From a checkpoint of a small image captioner.
Training: 2700 steps, batches of 64.
Data: trained on rendered dice on a table, 145000 training examples.
Rows from block 5 of the image encoder of a small image captioner, named by matrix and row number. Rows with one number belong to one neuron. Each number is 500 + 25 x the weight over its row's rms, rounded and kept within 0 to 999. All counts start at 0. Numbers have three digits each.
After each neuron's rows are labels from the 100 images, of 14976, where the neuron reaches its highest value: "place" is the part of the image that holds the peak. Only what is clearly more common there than usual is listed. The data: rendered dice on a table. In brackets: how many of the 100.
# fc1: MLP up (encoder.blocks.5.mlp.fc1.weight, 640x160), inputs 80-159
# fc2: MLP down (encoder.blocks.5.mlp.fc2.weight, 160x640, transposed), outputs 80-159

fc1.335:510475484483519499503511521477475509515505534482479463513456485480480476495529477498533482492524531502521499493530496548492459453461446497479502464543533489515522480488465545484522434498478503500527481488496471520535517506521512488488468493
fc2.335:496544487474516536463532464526506481493510471516498526491496479503505464511477524488493504471497498487558514494533520477494516469486539450511507559502528478491531488484497523519474536571495513499505486534481510515471446498451440439519516509
place: top centre (35)

fc1.75:500497500502463517525504537498517472509541514499505505471486477530499488509525487493435510556530444534510550498500501498536497523441490503516506469504508499490442499492474528458466461486488528484508494540517492494526489480448472558512453495
fc2.75:480462477490505555468502462518503484516518518455501455503486485489513501459485534565574518499463503487504502491514455519506514512506480537480481522478507516494524448506526458496463510515506509486435507467497474558470475494485477512495548471
place: middle right (32)

fc1.24:505488468510466519504501486532524521489508482512489513501485498506524496519491524548531505486539482510500522474489531482498541472517434526537487463479512469502524474523543474505493472519469487484515516540522512553476493500487522525446486511
fc2.24:513519561487513545511490504526514499534479499469509495521507545495537510499527488464482481477499533499532476523465512511505466503502518521497486537507497528491506485546495523485476488474496535523474481514495463487552523468504477503521513486
place: bottom centre (28)

fc1.429:492511451528489507533504503493510523496504503519485492477450507486458480528502485540568464503532466529536492483496515496447490527527485547510438553529485499488472523483508471508507517479464527532503488485493540450471478524489515450481535519
fc2.429:498451470462508477505455525467511485505488498506537505462512504508509533523511517474489530570515477513520506512447528509551518510532498488507482474523486493470485456505502503561480487474523562527501537501527485467539531491491563484501522505
place: top left (32)

fc1.74:543504481496529514526482510520518501522513553471500508489499476506438473481508452506501480487492497491480487482543528539496476484504539484476516535526514469556527524446491498495483503569513542479505479532473471483482456492506464495510492502
fc2.74:511505536471476513517491515494506496457499482522502419483498475486482494576487531498484479505516502496513505484459477524513505474529472508490514511531486513456462503483525498498490498484459488505522535536538508543536521499480552457590506499
place: bottom centre (27); middle left (25)

fc1.239:470535528494480499519478517524519492518506469501491510505468492463475481509457465454495478478514479481513524499497506497492507511489503498521462500499481513487468473510502489500555506531484542521509536549501520441479510512492548527509456503
fc2.239:484488484508505486511501546475479555534513521492491498513518483503514497488477476506488537494450479558525505492499487505450457532452509507534526508522459480501504510485530488449524487502493518518502498473476454506501508500497493457454535505
place: top centre (26)

fc1.551:533479528464444505486512523541528529550503511503503506494471547494506475495490509473478490503515504447462479500525501509491492513495503512476484484472513482544470527531508489504503494464432515479500491490499516496491540501478513500500530478
fc2.551:516521524479500478469487471474495450473473487500527531481523467482500502521458498501516479480490526480492481507502490533537534510535459517519479503477556548452518503486485494489502521515490447499481543516483499532547509490501485471522513494
place: top centre (26)

fc1.550:495497492526495451524469491519542501494514519469508538521489511487493477548523493505476518552478473477489467456526506526497482494465462502494506475496489486488542523537519517503554525444465466494534528521471475469469482484490502491547514500
fc2.550:508499504503476486511566495519509517472490488507485541466500496440504498482502471498487518538486498482540481538529525532466542480490446521528481484495474475521534459485486482504474506548511474490483463529514520487490539502536467521492483507
place: middle left (30); top centre (27)

fc1.123:503498516515451514509495497491543477509527503476468500510484475544493465548473493495506476538514461505507498498485509492522470551466490497555469481535482523532484514488446518490509472529497509495495528502514466486531489491511503460507512485
fc2.123:494511509510550487478523490541508497468460516564526504478503480480484497531490506475493513503488522523502490468465503485511521488519503501484537526504500485501530477521490462526494499524484521547533511484496494518489470493488480528524543503
place: middle right (38)

fc1.428:482459533481494544481446537450496481491528442496506535508479499498522493545492475492515535497495473519487538487472503470505474501457491541468489459516507530524499507474493482502456517526478514512498520493482493497474498474482533447513505492
fc2.428:547532480465512476504519507520464554504491538511494512568531504537482489540497532519467495500448517548499495522508495506501486513544520460503492543527535491492502495505494508484479476476504509512499563514489528485492412483454540512510473544
place: top left (37)

fc1.262:496477503525503454481522466548466550516495484504480495539475536465547468504458502467480489513512485478495486496492486506493501462438544498495479544512472503493484536490511511475526464477475503511481511505452464532504539536476480536513519549
fc2.262:523491509480531500490469513441512507479494471471469470486497500484491492577520491535469493494471511504500481525504504512468494467489524464461510505541491510507488492510508509484493537540527485494500498496540552489501465454572534518477477517
place: top left (51)

fc1.269:542495501517515494537502500529487516512519553499524464503513504490471478499516496478510490487485508503494490514492491519493521452470479478476489543528508491505487514494519529501489460531498516483518490535463468530470458460487495535493482507
fc2.269:502545513472467514498491538476529478527492493527464537515455471516473502555466501489463463539541492483534522461470496529474457509495483496496512498514492500491505538464506489505477506514486489488542550520491531499506542550475505424497507522
place: bottom centre (26)

fc1.548:505514513487527457521478487511531476481537533515476514515505512525507495465517513475559491524484504531491474510463498445471549534527511505450495515505545466502475531489509518433535479499487546481560509481498490506502504511479458485485471542
fc2.548:495452525518485472471518478499504519494499480507537493515470529519471483512496503514525507516568493464499525507544500481478510460462527469542561485492475512447514513508510474530493504514542510547500469517499473529500495536488539517468509452
place: middle left (29)

fc1.380:491481504489493488533458484506467514490482481493511465480489407519536542496481501490517444459463505476481516457492513516505531523457478477507479516505507487506524483483477477477489482506516520501546532516498495564511454467475465547512516508
fc2.380:508508500519501498506533486513463463518539521487528500479508458515521481489496469473523564508512500523474473493494538481507498497512483517520550474481501502500488497540523472499485484477494507516499492438520491492475520526499526505524486484
place: bottom centre (25)

fc1.12:475565489447479455444492468521478494484489458530518492465460498519473518508509513489470497522484503474496472462517529499496516520497449486503522518540477493454462477487507501473472465472495472461494520538522510563565524506512497508488532476
fc2.12:495541492508505519527495451472531531478522502498472488489491477464466531466448480488463492502495489511497472547515494517489493484507493516576452482507505530511497502471480526451530507470503555455500499462502517470537498549474498495528524535
place: top centre (29)

fc1.571:487503515492509482480530497475523490530509521571475513469513481485448491498506528489480502537491508497534426450502515523529460459496482502470512498507466530533500503500470486515495490530515487513510515510506489518488499442466492495454512538
fc2.571:503465520494484465554491514508504482478454479486511485540473510499479466504486460521499478466523505512499517539454479509475463505509508524508478520517520520484482507505496491470522509497458488495493503458487514507491541493508506517503531501
place: middle left (33)

fc1.529:491503521484498503487482505488486551505511499510440484519490517532509452539501483519519485495450489440512537480519513488493508490497565514486487494470543462481521436511471495514525495537452507491459472489523474510482494485435507501529483489
fc2.529:528538481520504462477502470480508487499484487513511526488532532501497489492504469499483509543463478516492469483505481519532503480497462507521524546521493480465481499509451498503491481519528529465523491500478494463547537487526460550460490483
place: top right (33); top centre (25)

fc1.613:514480505535526518532498492440539451440507516475517486449461503525538505513508479515481490501532502505497501549524483510491478518516502524485479494501528438504487480491561524482488517526514537533488502517480478513497541485452465457506547519
fc2.613:457506510546475491456531540504500548505507506507547528528509450510461451494489561517474527509450475514504492474542444503506501490482511496475525508518512477503507469464491483489508508499521475480529514509516486505484516480505509537492461480
place: middle left (35)

fc1.554:477514476486505556479521511475544503493490520463485496540484512486498518504507489464569519487531456543524520513493498490486518510521500482531508476524480488511552460504571504482494486494466510511513481524525527507498500537467512522550493521
fc2.554:491535499523552521544486470486469494497475486548467523477540482515472470487490501504448466495468481453487528510489519503517476482475488487479513556483491504492485515491450488510509510515471485489528480509482501508483474501506485474470493493
place: middle left (26)

fc1.316:476500488481482502518471549468526523512521498525481454490498495509448476523507492493544529474464499492529484476478460560505445508490488446513474469557496491511524496488506481503501582461525519479497465467481504509515487490487532511485518515
fc2.316:532516513478531479455497492521453502478476482459509525525498498455534482484503521503513478518526500511504525541496488457461476505490476506494525504479540516521467471506500504473483505536508529510481503551515492504548517515518488473520469518
place: bottom centre (28)

fc1.183:493537516533540508512497490495490471538516484511465537483512472505479516533478502573538538477488495497427538493513493516504469546494442525482479494521485487486490515485495492532506450497458499510513516462462463530460491536516508472523507511
fc2.183:512482442483526473556488519490488510504450496482508477517492471506519558483518493507497450542524483553537460548492522498517543502509521522505520520482459508513534460481523548485496476500487509494498458511533564489502483506478478465512496526
place: top centre (26)

fc1.168:447471561462469525502484479510516544476511493452450499507482518525472479496511475517506488503474501493510557428515480494491471500488489550510471495520476529479529522507470467454480489480466510467471507495526522545505525528489484497535515527
fc2.168:505526497532512475480508448506485495505491503517527464447494493499497518535512496554478459482493461525507493495499513506498545519526514482476522492470524494513502468512498496516481501528505518552491499500542465475512523511499465522475471487
place: middle left (27)

fc1.99:506468510482475531487507514514521501575499477510455482522563501519509490522494520464517475479502418502502512506487510507483490454505490528517470506527551499528540511489540504510478570512489493506495516495504503481510493504506530495496519504
fc2.99:543472519502527462541460520511492509465503500522498489478518485472493482467530469470468497534489550480483463495501514452520506541488508471468497494516456541448477483512477470527513463516504513466518483506497476477494489475490479537527512498
place: bottom centre (38)

fc1.625:462517511509498513490510496458533513498516467513461479526485485483493480511492532492519512523496443506478506471485421497514499467514482503452464525521506507491483527473473489529506448517520504478578440538477480500509500513521519484502521538
fc2.625:513489468486466521494499490535525492502499503514529516483514470526479455476493523480546457447517498481503502531523511542476499532471467490514548472513490517498527467504526479485529521465477508521465514512501485486489503525504520541507461491
place: top right (38)

fc1.420:482515494461456485494509484523474501536498493498522472488489460492467468469534415462507488509514466462512490497504493528493492487516473532514494500525521500462533527493460517487525513470488494507470492504504494550508505486498515500497523513
fc2.420:500493510467482488542485503517479529511470503520483529505465487535521478463482541497492474502491545484510511478473547512469490539483512522488522500467501521552484524481505494541530510532517517493463522459527495502459485494456513436505496471
place: top right (34)

fc1.597:468490542509481480494538486476484449469475487462491486542518468500512486518512510490492486501479512477486473484522485495506519540496530506537497490473466494496447534530513506487477487520522514477480511512513476503475492489453483505483533519
fc2.597:476515472533478468499478471525506529505512531521485499496480545479524500476492500506505490469490485501510518508504457533494507558517506475467485521504548494490538507487478500499505452514510490475546495498456481397537523478519509462506512523
place: middle right (31)

fc1.606:534521505507470536477489496494526516467471504497487480506490496526468476579522471476505470497508479501508500501509558496475508468489544543475471543483490494500479515493492552474513489490487495460517512498501506510543483545488513542533470537
fc2.606:522506471483530485487492567521478517525503538517438493508548482483490491478477503494447535470481519529503499502447514483490479520487546491463496493515514494538492502515510482485490489485533466498504506475506531534459516490522451480529493484
place: bottom centre (32)

fc1.132:524447491518496513499516480493503466482497481491526491517506489509496472523515503486485458507485524511490542481471444519444496452492488448488535531486515484513486512536513477520486473492463498519511503484500510499528487485550544558482520572
fc2.132:481481527527502470496514523473503506536531523480473491459560452479532516489495505507513504522493531496502496480506556517509543440512490503490464510529512535472472478490501467512487512507510507465520512538483506486505538504539477501492511489
place: top right (39)

fc1.526:451494508493538515457461556531488493505456505492511489510476521507517452517499530505480465490489535513522488498542539487497516498523497527534489504506512471524506511534479489499491511530494480519501502475482552493490483460508505492537527490
fc2.526:475480471562489495506515540537518504465517487494512499523491516480479495517480510492509518506515514520510517510462498481498502481492531508541496544502470480535411516500486450511530526525490463545452531520528473498465500488511455513512476506
place: top centre (27)

fc1.174:507447503485541460504503545524532478459481496505485526524482518517502472467483510525525456489492479535488498511538534533505534465461491522555518500518496514492512484489515447479508468485516489504509503542481512507470490508502489486473490500
fc2.174:500502526467475454470501517480495496544542500491500439523552488472478534527475515459455548495514506464472525460502477506556496516522501513444474457464520495501526500469522527505512485495471545517553508473536468476502535513502534561490507493
place: top left (39)

fc1.167:442533506497534455499488524513504555520486497500475463513490474492514511481531518484538518497480463483501563499500496531463501522487543497527474475505493496494500499497462486522485536534505472480516552506483510534489487472527525497469543496
fc2.167:515514474504477536493511502549463517473531494504521481470524471508493498498495463483489480501457530487511469511469476489513470499483497471461525515484491470509503517544466522473532483463479508488521487487535478505485550491540450479495492488
place: top right (37)

fc1.194:506527515495510528519480518506506516483478496478509470522500474549488541517469514513526524490502473474515502483512488503497502539538513479531538493451475526504499512493503595516474494494469501467536514451518482545483484508438476454547534530
fc2.194:490487513565499512507506497483512528490512490504478554474513517488522553475500495499527484472489482525435530492522512490515506525480477500487487539520478482487499525514516469488477475443472478518513491541497490458506483509518465527511516507
place: middle left (27)

fc1.558:508537493495485458486509530470518512547518496481551552526490538493508533485513495493480487491514505527519511509487499507465518512519470488493543477508509487536464530547486476495462457485484469467487505509493519525483517510482497498484526481
fc2.558:471473500485520503483468506521504481492480483509469479503513524493459517536451524472541472505511505457454507547525467483476508464482480485536497492466550485500540508482533496522533501497451517495490567528487521476502540474497511428506490511
place: top left (35)

fc1.101:518464463516463503532494471486517500506514505514515501496498533446530435531554491514524512512517473473521523482505524494529493528509481522522481515532512497480503509498490512480543512500457476476496517518492440501557435536493495477436504541
fc2.101:528475525486514513451488522460484468480472497488482468517459476553484523475444526524456510485500509541473490521511509514522552510470507544491500522475522496539503490505521500513492488504527509513461505478500540500503550490546467457516516477
place: middle left (32)

fc1.374:518467509541473466515489482509554515508447537483487513510450544529485513536493449483475502517494500534473522533475470499514528492459486464522451536497486538538521521489540573463521518483465535523494458485492509514541483484453493539510465528
fc2.374:455470481478503515451494517535440525507544454498525505509475483465495504491477515506486492539472496472530486489475508515490466503446505520535531522500498537440488491534504488520490498518546452477552518507468498478504493455490459492492520514
place: bottom centre (30)

fc1.184:512476494484535518485536483524558469479482457476495482475509522530486507488515494493485437527519516498498507489513507517521527488465479524460485508518539523486534510465482464490504527546529496491481502499507504505515485455489440465502483498
fc2.184:490537521507492502507507539526483455534542477470531495518488531500520484529513505495492518524501479509529476524497488490502494506511451526538503470507500515543480507506449538487550505502494491511479519503500492453530514515482489480505488531
place: middle right (25)

fc1.476:477510496461510518493511491476511452493515493527549443460477448496407437502498547462503530462509461483500497469479510496540530510473502488494528505488549492465522467493484504514455487523486477523521518478507499480509511460509451535500464507
fc2.476:511490495493437489447554480506521544500473519493501490546549526500496514529495487462474502496485496508495490462492468470520494508479465478486506467508473531506498494500489475445500512509532504514487475514510497498495459493502541524481483524
place: middle right (27)

fc1.252:516497518470508511541499498493471461567492524539506479529470498526524465519497488477472510485480481505479476505488520460507530506508530515480491503500484501533472507463524541511527474491452500496529489531495514505523472541500504476533498490
fc2.252:513533477494520508471546498491463498502469464499507500491534457467476478494495479532528499471571495498508476493480517562499441489491531538482524558489504528474473475505529454507497536503521546474506506527486477498497505492451474505518518512
place: bottom centre (30)

fc1.304:518510472484479493492475494552478493452482462533506481480450519488485514475516515478500534458523514514508487500516512445470512520488523535499444517471497506490501523474464479471522509468496501536506536512507498497512477485498518524513496529
fc2.304:439480534513493477515510522467513493523475544503502510498546443494510504537482486540547501502511471522512498480463485487499466500518516502507528510538476538490523498544488562545476516511529556460500448498509523466459476503511515512469532510
place: top right (44)

fc1.490:506481502481528521458544501509468503489477509481505479531518460473497445491520500468477532529482527521433532480506537499450552513509485500491461511489462514497508533494470515461511504519544485483492516531503521499479491513481488515491468468
fc2.490:503504495520515477506472531522527498489499464494522528487458508512521534510488492539519483472509506491517499510517471538540484528500513486534524461527574510498468468500488499543498516496427471521491477520501500514501494474562505486495542521
place: top centre (29)

fc1.191:492481497512526503494491512466507491500501494486515500498516463555472492495504506549496523477505484534462471457517541517496444468510490540515539499528489490515534546490501493519441583479519509502543515507506526518507493503484516505466504500
fc2.191:523481497529517533543510529526486542502516501479506498531489507498489525496515496499543472503507519468546509530502513479544510515482522491493445517485500448514490468542456526514541475527541513493502493502515507455498529485504506484525490469
place: centre (27)

fc1.287:508508540542521509469510474580484502509481450486466522508496502514549529493512493512502499515490469489494539470486501548473533494482518492540468466532534553455515496502496498478451486503525532469486495532474501518503506529514473454506497501
fc2.287:486514499514480511530496498497528479471507545524484515507536500487513466539512514480498499526454481523495528471501482497552510484538533527472470507457506480540491445467501500492519485476460540525546458479526471472489502507509513510555527505
place: middle left (25)

fc1.178:527503514493513510510513507524523509457500491497501519516464522519461465510496558477511473477443459510488485561486494521519488488508494483486483528521518453537511464493538505499540520501498452522489486519468468484540472478517482570464522489
fc2.178:506493523479478503471498479444458485525486536517520474535530539476528457526525488486502502505532521467518492485497520526461515480471515502514530487488536531475490528511491501482467426502546546495485508496521477526495476528470507462518480487
place: bottom centre (29)

fc1.95:503493509491501508522529506520478535510520502514465517496522475518493479498481513509492440514542500498523473487484521543486508466514503494514492498502504524514512502529523489513519518484533457536539491526554526563529490534469490490471440509
fc2.95:428518485542497500501493472511532484497500492472477461482510545475529500517519482498482527523460494507455519508476498501500466536465505476453492471453457482498466488477466492481465536532501546485491520497513433529488490496511475492529538510
place: middle left (26)

fc1.582:489459503514533477498531493482521473476467543463498467524497456485477467518522506456494484466479486458461529474494512500444475515502462506453491504497459529509540524522527515490450487460454498471479492488487542516496487509517475503486489515
fc2.582:482512507456497498504501504549479475523513501459508492491497547498500478514500491476486509474539512489439505527469499489540515493512543537535469479435492468473524449472482511496463481504539493491537476507516516476499519429516531486499489509
place: middle left (26)

fc1.634:515513524498491531496522502471483513532521474571546501504480478527513511487500545501499475491461543516469484515477523477490509489519537525514500488521504548488522527517521496518509471512509496489511479514468458510482501593499521529512500496
fc2.634:519501519505532491511506504514527422491489506460458521463535514491487477478513487442495500489513491502529531539498509506502529499515474520503532464491478501500506475461486510500497474506489500544506490540520528503471511524537505506472557464
place: middle right (27)

fc1.516:502462535491506496523498525480552521500516542489491504476517500564511493544485529488502530506441445515530480492504522528537484497455497552516500495518529479482465516473441520472469479529528510468490512490508511576456502530534490535488499470
fc2.516:519493469507474544514506503486512459525500534507500495477551503494509496477471481478565507468527522448514463486482524512478511455488475448512513489479449528510501547530511491490507489484481475478548475498552514508523496515524466516465445476
place: middle right (28)

fc1.157:498462511480545519512497502522497480485503530484452480504488512520489494499469541529552486474449493495509496484486519515517465517503474518538475536552450532455521473482478493474487518514465507486535493508510509531477475575479471472479478466
fc2.157:495467479547485525505514519543502503539498472528496491555504530499479496506495482443485485466488506482488463527480508486537543491477504507461497445467505501494473538463482502515496510478519522496494463523514480500445476507470492536514511520
place: bottom centre (43)

fc1.236:489489483482478532455492486475547495511540506495500516473508512498542506549464510491459507507515496421506476473509531510480507510503470510524464529507509510476463499473487533504491462508514509488515532508531564537504451487509479500490538492
fc2.236:485479529475542510504513511497507498455465462489498469509482517490448585514489505528509455496490467506533482444500519485515508488500481497525498443539544517501483508498492485463497516487511503504486470537489508486492498533485462538542508527
place: top centre (26)

fc1.320:522487534510539501528514484499474487468554469469521478469508505471509536503518526435480529513481566512508514493458487473485500508479512514459491490573489484520497495475493500500557497532485493467488484500488543489528479483480545464497511480
fc2.320:483496490514495540505487506469502508488443476524529554503463469524504494526489502558504484485513515545510501495527513457501508540493473525508474465475488503489549493495525482495464492496531467467511535469515505524446523489469517514465494524
place: top right (32)

fc1.143:516502510547517524468497495504497490510501539498510517486450501498505437524526492486485535507487520487503498511469494516512468445500509485490463481465490485489503528519492480474476505516553515496483530486538510489473520512484535488490516494
fc2.143:490490506503518476507507521494515497469472504521530502527514454475477495488509480524498464480503447487480536476551499490522479534525531506501493518492478539487535466495510502504490534493463507504522440515512485510541484530540503508478475505
place: middle right (25)

fc1.416:466507470466511532479477469526504498520484512477444486456486543515530523506463479508467512492483501467461521490473519526512508489513505507490466485505511491550545477504509483502482558532519507468497511483475513493497465525475491518461510489
fc2.416:502492487494478507517508482504521482495531483466509536509561486480457504487500498479494502485505511506503484485491459490518514525503494515503506565520468470487495519476445509491492486471498495498502509505533453542500539487559484473524505504
place: centre (27)

fc1.108:514496529534497517486516508496512477550516475505477506476493477516518483494500529454488513498532528512538490464468491500555469521510495522499516515449508430491493464489497510443501481546488516501471514506533565500534496496505498511475501511
fc2.108:463527475529476506530443490513494477499512520513544518528481492497460518531521488464457483497484471460485498492513513467471518511509486497513506537531479535490484555514461481523519477488483501496514502477454464505481520507485497493504485488
place: middle right (34)

fc1.195:507459476544516492493502532531538493459516498491496517483517457488476487505518506499521509470494501479483535478506466543508528556476498492525521473492531460466491492504532503522520552463484515492551484491508444522473481487507494501517535505
fc2.195:499531513427516507485508495454482487503501527474486492549477507470511506477511467513501491524486500507494511492471546481478538491529475526470481485489500510533538512552485467524534478489507505528488494496500519486520524525502487527506495486
place: middle left (28)

fc1.129:502476490465502537493480516483540482476489494513539509554458524534510463518475504481537519460487470510483455511514492559470525494514481505453491496499508493492501490517500530506482523508457465464513486457468527508500490472481462524481481468
fc2.129:507533469492496530493510510444502503539512501459504446479509486519479493525495493479494512509489531499521542516527520419509460498488504521539514486494578496498516517530499513444496481483523497464484522532518503518471507537434516480498479496
place: bottom centre (27)

fc1.559:537495485455515491457493524534526531477485485532501472516498506467497481505493522483523554526457493471515518489489489531508465484456523458492515498464451493536509494489522488484496494485508512519446479507463498565472485510522526479523540553
fc2.559:537545486521500496474464475560489513501472461529476491489503493495489528497481524554483529498544517516486492482482507538508516492479502485517498460538521501474498542496554479540463515479525514500561495512487523458532494524535513479437504502
place: top left (37)

fc1.340:530486548520484467517496498508510496474482489476512464493511470533464498489517477489547497472516498489514498539485520521449469494501513478493482491509515533501522529505501503552493561507458541505549512501503523544541491486472447495490530543
fc2.340:525524481490487534519494513487488517526479529548506522478483509465533483459476511487486497520491499458518499476497544479511475529503529514519523560492499506497481470492476483460535488476549530502526515508495466491479500532496601472511456456
place: middle left (28); bottom centre (27)

fc1.509:512519522489512511558476488551547477444476502481476492518514463452492496533519547496499518493498514494484459457479497502455483499468489489534491549514537500509473474517515502539501511494542475531507514511464508486508458501502528495551486504
fc2.509:557504494476495481464492512469473524524513490501511494478446487508494519478483486478473531481544469470570503505480488495511487534496510509486556503517523479478505499492516497445489512523482550507521487493514476470470544502510491532486517488
place: bottom centre (32)

fc1.175:454463549491527471486499485501491505511508486535464556489485485509520457507512541486573495501443501507499550486491514503491515502481477520526473530520487502477491504499464457465462507499518476495515520513512486478496475475505500504490515507
fc2.175:506478491542482538530506492545485523533463476446467459512521490516494534508507493533467497509534488510477468461548499504508475499474532549488523463514493520504530474542520533490472460529502473522465491503490501543530499564474473490492471459
place: middle left (30)

fc1.366:520490496479526504461488535473543476507488546499506503511547474553483521515487443493475483489506499543492502466494528513488496480489485502522508489495526479482539528497484564536543490466474497480501535566520499492537481538484467526498485501
fc2.366:525480481496528517505468502565495525514532509510482471501473511525529481508503546554507492523482447511534503520473463515484518474538505520494483488507474518511459525488549512486506471523476490501520541447530490498475460515488498450504503456
place: bottom centre (27)

fc1.275:526486509503531471510501490517520557485468473482496470495475485482542536494465492473505492523479488474479493491523444480490518521467521521483539573521459513497510476496512483453529541490501506513511538515549441504507513519506485500534532475
fc2.275:483503507487489512457485531545505496499515455508493494521513513477470491524491527525474578527541484503468506480490490449492486505473472501524497459502495509502491450474511489508475494508494480483511455503525530513475472535529521501512507503
place: top left (37)

fc1.411:503504462529540514504511527480518525510498518454435500504512467513458518483492483506492506502504528454556494461496523511504514483502517527548526509516512528503478518523532516524492496507495468489473526482451539480529509496506440504487514497
fc2.411:487485516437467499452513480483483460495505491521510468492484557504538476533548539466546532485514520531444481491490475511502509506520466480477508474457470462513545504456484517467510480513486505504549485532556500503493516454526504511507501496
place: top left (33); middle right (25)

fc1.448:443475518499528518473473531489455489515474503455511489541495514474483483549457498503521477537485466522505494521538538499491532535479489522532502472541507467480466503531540489456504475495501470469484517488479493479498508476494526499467488526
fc2.448:549501456505480540494526465482529474548527530503470525525469492512502465507517502466539486455501539550487492493491492476529503506466479469478531542493471505490485543528513497471467534481487461505459510518473494539473529538544497487521525520
place: top left (35)

fc1.381:504515535483507501469515528520474507504493490520486496496491533490545528540487514501481481496514506481511555481525504480531487515477475540480511528464492487485475486546493492525507528518476526528466498473486472478517462481508519471453496469
fc2.381:508521514465494494507531517495507513499513497446535501495453539497544508471498490475449488503534517549519532452492490491483503485480461556474521523517527535512505541468499495499509493476486523498492503509551501485501467529486470501432516546
place: top centre (26)

fc1.447:496489500491479449457527546507510535539539511505499477486503494486473473496514508485463471480508502491480527462514490490508489491484494508483503505471485489534512507516498514547499542524451507485504485519494485518486498513496561486464523514
fc2.447:533456519450545507506486499495505516427497444499491500465546532504487513499485506528472491492494494522490491505482482521539515528480503515493507512532498524492506519455526483504517481506506541474483481484469536473554480483481462556529521509
place: middle right (29)

fc1.188:504478504499522480488516496418491524497508523494490507525499490451455474485556475495487543555506513502531541474505493498509500500452520514491540524475502525531532537486532441506522444515506510523514486503526483497490493477523517468481484497
fc2.188:535505511475513514542528499559491507482470498485498449482498476500554500492495545500498508465517489509482479526513485491499538458540494504514503520502520500495481506461475528507501457498468483544463487490466511441547517543529511503485498454
place: top centre (38); top right (38)